Weights of a small image captioner.
Model: 32-pixel images, encoder arch mobilenet_v2, encoder norm batchnorm, encoder activation silu, encoder depths [3, 3, 3, 3], decoder layers 7, decoder activation squared_relu.
Training: normuon at rate 0.02, 4000 steps, batches of 64.
Data: trained on views of escape-time and Newton fractals, 72500 training examples, 3.5 epochs.
Rows from block 4 of the text decoder, named by matrix and row number. Rows with one number belong to one attention dimension. Each number is 500 + 50 x the weight over its row's rms, rounded and kept within 0 to 999. All counts start at 0. Numbers have three digits each. After the name is the row's rms in percent of the matrix's.
# q: attention query, key and value (stacked) (decoder.blocks.4.attn.qkv.weight, 384x128, the q third), inputs 0-31
# k: attention query, key and value (stacked) (decoder.blocks.4.attn.qkv.weight, 384x128, the k third), inputs 0-31
q.0 100:539603487563622388494479495602434520517469499524458545574513479522483495588531529427558553521463
k.0 099:453524481505591476496493477502505484538588460546542494527527518525491473546515523482481548489463
q.1 093:445564540466471595461541444505469543495494521517561428471499515494526485448573436548473518452588
k.1 102:401453513492481514457529557475445571438553425483527414478507474472489542518449459501522454550512
q.2 089:444515522526478591502514532576516509516487474517488526546483487451594490504459375520462480512543
k.2 094:421595522521465432435479496601518469465502490443477502389527526472488443604481445519475475531537
q.3 076:499524490505515403436595516542476522495481472388436506551500520511490519491570472475547528434515
k.3 077:504506443471527544533548420485410578478558442531507522470479493526507505535416534529485464455457
q.4 099:534560508561506544375447511498504456522465474456588523432452484450531485550538489450595522540458
k.4 099:530478497534587484499596549435475565527514479554472423564490496551469526448430525496544494514398
q.5 097:486422498523535502520547541466472502472488513476455509544530519523428515592504571423533502558385
k.5 093:559625443450543436553535361509485449565511543543538483515500411524530467464539565463535524461480
q.6 089:541537415484615478543561399544496533497567539527544457477515556511469437543531480459523541475484
k.6 097:407598465539511495400458556398468483576528613531604413525499458536585450517438464515566516548498
q.7 091:550517462405513561478610492547532462500456455425513578507534424522472494538514429542461465447615
k.7 096:450463505488580420481490616520519560498567539448456510471558511490478584456473542431449508503496
q.8 124:606545384531577465475515506570473552483459482446484544524534479494424475613530548444585515538450
k.8 117:528566500413586429517589436458520465596581613563526499558545430521562447429501538469493560489438
q.9 088:500557426494493529446475480577540475596501497433612461385512521490599467536545450578455556457534
k.9 087:496477575613503520386501526532536501588462401498585535508397506526538537560522513533556532546459
q.10 106:518426502491573456488611465500531468464514570521444459470511497596401514504491541448477485452409
k.10 100:535510466539578529484420491436492449560511511601613542498506460545445465423547527454427512497486
q.11 098:464575393453498518484536555622503539492394487379476649535520482448531512556496428466542515500594
k.11 095:542516559452488468471466560542550479530556524436411514442481514460566483484543615461457513502515
q.12 086:497609422536505453516418517545460571529393394506412575545501450517584514641551505438554496585499
k.12 093:501584540429441498484497396607519457552545506497452509529506532499500496591519562475593503536513
q.13 087:449505532595527480493499456413471496465531527583516470521564576440497496507545473520393515471488
k.13 103:447527412614530409568415494526459485429445428593607501546498463479513498593407381492590490424505
q.14 096:528545530491507499574529505478488477546483470496548523556476464462590544434465402542435447465647
k.14 098:489531496483484522467420590582515502469488537476412483463577554484495480636484438532353454515556
q.15 138:599579372466537500542522466565480509541483453423545587504552450487463481546531455513562514457634
k.15 119:452523541342557408477516591518519496508543544472421555545540461513540580507468504495502497477477
q.16 096:585564407435521520544480460572464550511472480474586549447600526471512538538554443540492580465640
k.16 084:407531547438472389478440581534591411460485548504508599500447480492665571542435451446563512494503
q.17 103:482513529457444569495478519466496478537487406492623475493493532431584510451512438569476514493574
k.17 101:462490500552380484488527539492490561436494510455422439458555506492570575526457452525569440543490
q.18 093:453426473441470506516529509608522559428571555487438486566517523578460488461476536393576543538443
k.18 094:511547464384464529438596438402483474566523560441397474412459516489579509385506572514540458477540
q.19 120:443461517470488505572571491506543511509473529460484525520534547495530562472501449531379484455553
k.19 093:559469493632441488489315553599522477453445445473526582402481480537523444614561492499414480498505
q.20 111:469508569531503467415434548481420538446539537556504477513474529480514474506482593458549537548405
k.20 102:500457482567512517547563402403487512517473500551539441515488518471484475444556537459523531476510
q.21 088:481416563534535424525558481437478476481512585504488435524513541543507582488484551544407497525443
k.21 086:555564466591465562485436436497503488573471495540550483458520437509587430546550447514413459497456
q.22 100:528577456441499511539477509574488463573486453448503562476474442514512457492545515505588503510628
k.22 098:467462569391477552412573579490522530477544482406415533528498521511543619467520554530517550535510
q.23 098:525602472535597451471594480537480562519447535456533473466540552512506509545530459447596599474493
k.23 096:484570476482531578421488517400507476545542552567551418529461419494530419528427546565495513568468
q.24 095:457501476471448572608421475479513478522531526519490519503501491504490474452494494558431468557552
k.24 080:509423562519395510460495562545487509451439436400442532442451490530491588486527482514631435485526
q.25 087:487517472509540571437492547530487426569426433393601548496511464439520539565525406579461491474574
k.25 079:563454597580506461483488595596557518505556407499489581479486470497515491568514510474447488482422
q.26 077:413530521493524487440539502526501487459457586513452477492468464537571520448428502618413525460501
k.26 086:545482571615515603520464579472514510565526392409505428440497525481518472448597536450393470524453
q.27 087:577567449437474495579510479592508552522486474459396522476543498550506472465569489451605484453616
k.27 092:411521495317473521454564487479478501468588583449405491506483535463527577505464527509478536552478
q.28 101:483593503484461497548510535501487535541467489465568550532573518428610526427515436547475545435689
k.28 098:466473458509492489528448564576543505408444417441382526489473509447539550648491479553462464479529
q.29 087:492493428425473504522486492517502448541505476448556583533517459457473524479480488559467438540657
k.29 089:516408529536515401467442585526484537469478413439421596507472465582520565498546474439494429381557
q.30 116:386402557517484501517548504431509540450507573573364403534449552538492541446482544429467472499341
k.30 094:539547459543437583503439361481451441482499536491549470471469516502429356481547559507502457529556
q.31 074:501417569472491527436573447349511374535552513553599465528538468510460541464466566617395454468462
k.31 091:481469458615547434572473543488493571459444367485487507537526463525494539514500400486559392437530
q.32 115:452492486435567488512449469450526510426398503563430509414456473474421495537488520461464510583467
k.32 099:542527512667534514535497459484540512547466469499481529557558541481462542535490526561546495574379
q.33 098:481406415389554538519412487462498484459518479511457501508575501495471490526451473531443542482438
k.33 106:549486491593501547484414534451445500527431480490509553564556500515557414473551498438560530484502
q.34 117:507513571490516399518583472597505524559550508508554475524521447503526511570552444529492460464445
k.34 124:409426428513473384473505620537422531525552556481386469503483415494536548569438469531516440508560
q.35 086:501538504532424561534532450532515460490472577591468481442478481468480504462488354525412512546481
k.35 085:543479529526509458515558428405499434493390451465489461469558469533497453468514538479494454521465
q.36 104:430604476500581443463488440496498604483528491560539476594491416528497525608467551448504551489469
k.36 093:519515485518471495422495491462530547442567471612507546455469502507536495476469456535483477442474
q.37 097:477548567508528452562560510665518509477471476484510484512512446394474522564505483484435550535443
k.37 095:461398520517512404468398534523552496452504535433417438500482524498511505563376515619593493540431
q.38 106:501473551533451542484562522592490480486556449460479518526581495475498491452496466547500494477480
k.38 098:508487489514459463445503632529469590482440495495509412528448544465490465504496508426539559517508
q.39 106:559500568530451513422503594524488545507548421450494514476511508505465481452579483449571481446544
k.39 107:554567529409527500457591493595497587494547538533553526486490570469452538513514531498438545520493
q.40 101:524426481463481604490482572549532445584516476488536553442472576510539450427466475522519490512567
k.40 099:594448513437501544487430496520576361492456435509522442506523540524389513478581559464506479451515
q.41 113:564529465531438584493501535618476430527504405459493512482572508520459526469606412474489512512564
k.41 102:568445486444512485521524520571406570532501554489471474499586580487516468553470518510465557532533
q.42 094:546457443491595534450485607513516530529499437391569508582470494492502516474512405404547471524529
k.42 089:545442487574511566500417550499559416510493425545528464517557544426453472466514528543507553527489
q.43 098:451493498511567421515491484504395497424442559451493533529463456485428545501492587447485512515469
k.43 088:566444549458469504485424582514568512451498489554496475506471500472391532598448479453472562614395
q.44 115:567468450500536552434437620571521556545564368435593566519535476498483488519542441479547513493552
k.44 093:528437482471497530455451576585518505537483516513546500459446618414470534489521503504548616475592
q.45 113:436534491486543449507514488505527528496412519391412497525512491475537477544464601514495428548481
k.45 106:392482571561517531579463535481501543508544448520417512505506487449593508574496468564553535585461
q.46 091:447461499461486524553514543472466557489546486489498496533458504411514559430442496564475564451490
k.46 090:570470464517467477416506467449533399451444515477582471413510552481499403551496548430493542462510
q.47 118:573537390457541538477467445469547470503526523505581476566546555629587446511535515469510499434556
k.47 104:448610479447499613574488497465475520555554443506504588589524430506534437388490431533509487464501
q.48 101:523462444477500556530445436534478539482585496581421538532626512537453471466527577545485483453522
k.48 101:465497517505520566545437529567477565535490493508547504531447499527505436478560560462546543420463
q.49 105:436589419550551536442398472377455482488442492493441530472425477528526509539509611469509481501542
k.49 106:476606577444498589574542377447578541504497518618546572436457468498531501443566469490457562562534
q.50 127:546462503516517551539444531461565496568556455560552462506470535452554458473469466536521497479564
k.50 115:476480522502494510508459416505556338538473511447607474520522495501589463457484521523501468417573
q.51 096:507401477391510468533441481455467532420564499545454454523573570584418490456491510450506531429442
k.51 095:542556436628461544495461581548514555500501496508578585579509534431461491503462484474499583537481
q.52 116:555508472521471478516530531438530445495404615437542464455479557566553456511485564448489460597503
k.52 116:412509577469510589585476455455541449471497474506506540495463438508494524421527441577571440536552
q.53 109:494514514588516488465516563542472453612451460418567560500421452473543519526532446542525423505554
k.53 101:458450486392483421518509566520484497501482533525401465461452506496517565529512489466476481496564
q.54 110:486484446503520512471443538523503618491561410526429548524536420505422549539578453446496552505528
k.54 117:546456487592533503498515515590440533523466497520619541452521528469515488493554572488516544385543
q.55 117:558513444529608535462470437542523526492454441485542593540541511513443449526553447438523429537543
k.55 104:502471485444563536493480558480509560561541458552381473512514541558460491538554581518525521509395
q.56 110:543501468453468506521580521515510468528458561468621544523527558595535537470546491461477514468587
k.56 107:547480456447486563539495561470504464511543512500494536441513549477420568428480466546475459485473
q.57 090:510515541553502484501545508410462515557549471489580539477440520438533510434486460536570502438538
k.57 093:517562485383505444430576454456555462504535570502492517430479488552471498506562529463431491510557
q.58 105:504494513511439539561491523486467406440482468471448530416511535472474481457536525508479482518553
k.58 097:548519549409515519614549440484536533538470577476491482460544578493478519525490523522467545607531
q.59 101:530475448488405547511520433406498478453536563453525459583539584554603454444444519563458525444523
k.59 102:472569575368520615599508422428500469516487516496626524535527516509510415439510506483409516486491
q.60 102:517435541486480430486542471479508450484490574442518386558510504492521476497481514551499419524469
k.60 104:454524544502491512554496573503457539518554453475429525608481446503589520506464474503476494547441
q.61 100:535534528544474444497493480505460513411512496499421396513532430433418480544550524503545499512380
k.61 103:448592539568507403496550502535405637518554596480444509511522501478630539569397456473485549614508
q.62 110:472456570509521551494475510514540558502566425508456482516500462408486446491431517563544503512481
k.62 099:493436558553562430423457439508482465508513502486510423540556500476560471587539530429468507500460
q.63 119:460519536521519453510522563567474510557475490496547499471415457466530567520480488521443499472499
k.63 112:496375428527439440455488510524555368494472503515486478405439501467488551574455469552536487487592
q.64 109:473505481460550517447485504485548493480520496539407508548491503551504486437456479446521483515344
k.64 110:433468468441503444567549449537508522498561502496422500512473499457524479496446428553504507525559
q.65 097:435431563537543501474431509483523497420513513495534450482520464425437577477484535511444471554440
k.65 103:410605481569523414430486473511499498477493523478410392476396443387515556581545507541458477459542
q.66 111:507453426501447522426515515454535485438401495480500554452501493452445551558537504551444534412507
k.66 088:437529489553416534455463451438532446568510481457547584471549506512437502458522484551529446467595
q.67 112:499518512523528576467494523454504365424484449506475447424479464450559478535572564525484489559469
k.67 114:491543503633521532441415526582495492535533486495647518477462531453522535487445531500473468435488
q.68 098:544551564453549511508521516546489403633539513481567567531505553588580424496517503432500497571576
k.68 100:569494551565603516521543521577527504470485538580573481521484538520605560485452503407484505494473
q.69 086:531545426479468478489438611530493560470503511512460566487533508464569470525450494415525524495506
k.69 090:472511529427553444543569581602423496542495615496429432535490550472452531550476563484426488537450
q.70 107:359383576506516552439444524505579458468514494528538494501515450474448591430468463496519449459435
k.70 103:392552451488455458499459481571501484496484477487392541477406443445493504519545487505454432448544
q.71 113:524494452447469482525488497524446612465473622490423591474521548520406513546425505435460544440569
k.71 097:430449536417507510523503534452501547441396471515334400561471508542512457535533493458479568565548
q.72 099:639594440545506478438537548550466414478490557421520531500494539458530437546617579470503560505506
k.72 098:518425538554637449443492523459438514531544499514587399562519529441595570504439496456415580528535
q.73 107:601548493499399540539519534487524518448466507457452591520542472499503452551504532483513535534498
k.73 107:516484528448494493542458458569505499573542461423503510518616507495523510482421498490451442538457
q.74 124:537530484488445535505511521505440485497452559452423539433518511489472544570497457508450518543639
k.74 103:477445539561487526476381523524514500428468497463537440551497489584520424487507533421499556522466
q.75 084:514546444566565566421464500474443439515524520461482538530527544536514510506474510428605494473502
k.75 097:448470596572533453572541536530447504473522523583538402573471472444562536556514521386520493514459
q.76 110:492503501583465417477483444521452534420527500465507427470496554461463539578552537540504527405493
k.76 108:449505441466394556472503533413608499510475521520467499484507474532504449455547428554552562514494
q.77 098:562543461516492474418475531520513479563515436480457474501529503504505450587492436420654531511557
k.77 094:498431509466506451495515546527526504503541556544549406545524468495480445549469557405545388570485
q.78 122:580482539464437560496504484570527440546452508532500597454490447511490508480510420523517539435552
k.78 109:417469464525573507509563432441568510485513495484585560470546477466625504533507414543440482513557
q.79 118:515538543545498482613485421447473533461525557470569554559523509515489500510464594460514506455556
k.79 118:521565595432425522556497485530462528556423419560435543534578460587468549455496506476526498484406
q.80 100:457473460598507412478479522441496527490515483473493441526509589454522482564562597544409444573472
k.80 100:568518502517386517461471564468508504538533533537536470489489544549443485427494504467573518516440
q.81 097:526486524525403515535526545475513451461474449479478537474542509483523492587500496533438498608481
k.81 093:620499514516435521538491485562525499510562452434588498534535505496542476454416522465547469554463
q.82 095:509615602468517489475468530550458515586570459469535477551530490546549444528485468447665497540580
k.82 096:601442545548526446587580534461482515439445505584434371522491485479609523562452524428483484575409
q.83 097:522525553538534439470465497499483449554530405419594434572532537491533461533545610450618489516520
k.83 083:536391490465587511415491553390515518484459504659480442533518470488552600473452516532537444509460
q.84 113:530516436511493478457459558559510542529515547462513432453547512467515535532456415472488467567596
k.84 113:466504452492469403447551514498538532465540618468466319515409481489523492539510558521446520598527
q.85 108:514427588410424497603515530541575561551522515514487572510551426542411485459406376482474499486568
k.85 102:509518437466421484528450423563532479490524469440457539534576530578518440539536464516438411513458
q.86 097:564507579437518485579549454536516544617507501453570511571482463553491462510465495489509484484669
k.86 096:565511483463561541475443482499475477503464517549573522493554525573457563496544566473520456477448
q.87 106:480545560486453468488497491534511493529540352462585412511514524488524509538480460529598462504597
k.87 092:608450485475453552440439454463524465485439494578477453505576510615510524506455470530526508538469
q.88 095:415477537472479485477485532587519574514489522514423565592417467504490488474474499445570521385461
k.88 091:473431529473523506523481508410422567571451483545409563440472528463497484542518449474442501498473
q.89 107:364356624507434492583459478521540587445530528557489470512512472464399559457454457510459462501468
k.89 105:494573417459370494462446460500527511497444497402389552474495456534470495546584459560428494491502
q.90 091:643565458534493414472481519593543542497532523498542439470476487469466501500469448471526488549570
k.90 090:452543462509503413459501501490484533496509588443454358461478462484491494538516573480431517589519
q.91 085:620554414544488569560555463512457448477474561492486561490501513494553485528534596451512535555567
k.91 082:522452546504625525460422511509464549477527479501634444526585473485549528471488599435494488548452
q.92 107:638589433464508504535548409488498467538445519454588605446483500523528478523501552515507542436614
k.92 103:477512555442560579545521473511566482502507419542517537599492499532526468378448492542578528550518
q.93 116:542535486473534525566538417542437505530463616519511569543448485509438473451532588483532525444521
k.93 100:441456514409679567494455509399467538494445462526550565513513434481485536531550520477463504457484
q.94 100:537559601487456478591530488548487518506517641516427561556465467552403470489484488460531525562513
k.94 092:476467485516558505522427473421495562474440415455429447494583499538567450563529491396443514537457
q.95 110:500512586605512506497430534523555443487533417485611482535496492480502491453540481505537505468484
k.95 115:437512541552465435456532436552488491523453555510455515445506440516529563539515488545422432480452
q.96 090:422598563515539509516523511563517508601471549518626481472528470481499609457449476519494541481521
k.96 107:429555488584437555505475467463410475472479515501488450513422574479572460529494580477453484505535
q.97 085:547613477479485486510460369476502442487454581525553430474497507452562404446501537602489574479523
k.97 090:539501521636445488526500533496480633560553503521549510501456475489496524413510515520512539533416
q.98 079:535474479450503483436478456469587455412457556538500480509518510380432460460547523517425531487429
k.98 079:486455426563537387577513539495392598528507538530590460508598498539507480504455474473490503444475
q.99 080:516496433399526442436491447456538511431399473630449459474577439557567585531410456536510532548509
k.99 090:466433584441478493505515549447506471503566584425460538440490544455536445499471518503499508533488
q.100 095:572496419404436485517454518526466378513472491521440472480482493518517473538486501492489505511505
k.100 089:483458552439510405441570523385498533423455483464446503504486564534505499634417539533520501485441
q.101 071:551530503470555446418527507469484438541409510506497486517477568513432577553523542402513614536537
k.101 076:518514463485545494463540458617460522486416440409458484488491423433524591489573495471551507542444
q.102 090:500571511400608547485512513523561511503429541525434448506491431554463565475484537482500508538436
k.102 105:393476461484430492441538409403473404469496610469459445457455516467443473542434516484503497468536
q.103 089:461414585468450509465584405522529419513441480420467537519506493501478524488539536488503456537478
k.103 103:625535396379596492520491483516581538531503499554505574495572437485427522407521491496538469477486
q.104 095:499553479445529517458454476507537585427470489580537463474492468456542534391430432528473450520346
k.104 114:457430505543368475502515454503455488465523618590454438469479613496445425519432492480474492484522
q.105 089:512538554454451499440524423489439434486485516486555434504505559420526409511513518447514565490532
k.105 094:530545500605571522490564481658525571489473431508550527533466497529557551508565445439628497482514
q.106 097:495506534482479564513540480567434367531561500464462556486444459582520475546573561407519463533531
k.106 100:491537486470494499479524429515594397393439515491445546552401499472430509548518504504511485454376
q.107 107:548424501491451498523523496504452425515445578357470600433463558534513481545563562471459541497592
k.107 149:539573507371562510502544550574524521517512414454526560520516416470503598508515433536451479570456
q.108 089:414429557428467411582485513524573614564590485483474456524578460463512518495451499522507479572540
k.108 113:505450499516461482468453543379510429471498551485501454486524611517476470526459559487388507512568
q.109 106:509511528520492450441594488542476541493379517354470555478418510546453571555494592491559534515551
k.109 123:533651455425533544507562545568534503579577483450446564469544461494472493410618462507500556574581
q.110 109:486440520515407438541536457474528414420463460447456564463512501471484527531451431504474465529543
k.110 116:530523529389593470545485617386554598515551408503501491512583510529526491413469519585421552565492
q.111 109:595578521486493453448530508545551471508422484630443518518531454536519622533495506505511506527437
k.111 128:431489556473428426522455479436424451436558602518472508451504599450508393531468601425450480475540
q.112 103:595491445409493464530502477465484426424420541495539564410475543616554507563534494466471544524596
k.112 114:513534578423517514507593538550556477486531423409416557462484478478496539504554476566510540616426
q.113 093:609508462394494500456491519501502387452412523519516519408492474549527475489520476500458509563542
k.113 087:510549547454500436499535558446448480425494518508420463496460498447511474481424498494497534573462
q.114 075:383454511384475412457517510475446575558459478466518463521551511491504657544403538432542457551452
k.114 087:531490475458540497464507504549567533453544522467389504475509552454479518526564531489426527490487
q.115 118:444535541545551472514549526518472561536527448530462506550497446498500615487436518528529456545464
k.115 139:434489501531444487448468450455482435422533593507439479479444592541480400500491558482428513504543
q.116 081:541519531485474527493511536533508470447419510451475560412507477532500551571518543545500477497478
k.116 079:557556459376417448527493493471440486507547562498442570493471507490482474475456536469424522551567
q.117 105:504505455544438518467440476416407509497536530421477512459466548460481370487532528498517445483573
k.117 126:521514480439595501490513533600602486517495411464516569524465401551442604510448473574528469551434
q.118 077:422462626555498469445555539518545478518481501435561495562483498394400524517477532494486565510494
k.118 084:510560445595514555499491473532504584562410575495482465544589493525585422464567441455479603505609
q.119 078:523484499554507452511537498475561504515566444611412456536542537485599526538476396558461462512530
k.119 079:479424565449502493535534501388422496397479537482508486524482666493542430449516512550551421485582
q.120 086:525516519439546465515433517560504529522529564497482480475546496474551546515482588555378552511559
k.120 098:443467523605410510499419579501525526495581623534559479505525496512483415515437529498383493536447
q.121 085:523485628492508498519543494496531454485508559423575572479425448483512550529558561486446514478585
k.121 090:570579458456503521505478600605506498522479475504484555557496441503476532473495509497455552589469
q.122 072:431530448516558529510518513538364517511522514434557487482488567545521520425438549431485542451574
k.122 080:519522491651509558525471515565551558505479446459506460464465460550518513450573511494466545567459
q.123 107:457449513555435411482579440507512475484453493423477470518470521513416508565482485437519467556559
k.123 109:557511415365604500530472642490563476551461438462492498493564476469497473427577451531501521502501
q.124 082:546449493468440487470535517513584437506490473545491540538553465470519515591493427441461499545586
k.124 089:458503571367583493497558538439529463421537445409452537455521561523534555512518572480522466585471
q.125 075:470562591525579443519412527498507598536615523564456476525581520444557606490529552542442513473410
k.125 085:452433494633420440504465441563430524439561542578555469508533545476489398514458516481451470448488
q.126 084:501559603450422490504452410501494362534507514496501486443535448489505558489524485490502516507516
k.126 104:519562518539495480455446551420499540423494538535498484582450534492514440494467497531382493436421
q.127 091:526407437410493486459450502435472464366435517485528554455522558496506449578515468477483494531547
k.127 109:527490482392553445521572546555539546496513445444455546471514523448530536481500462501486535617419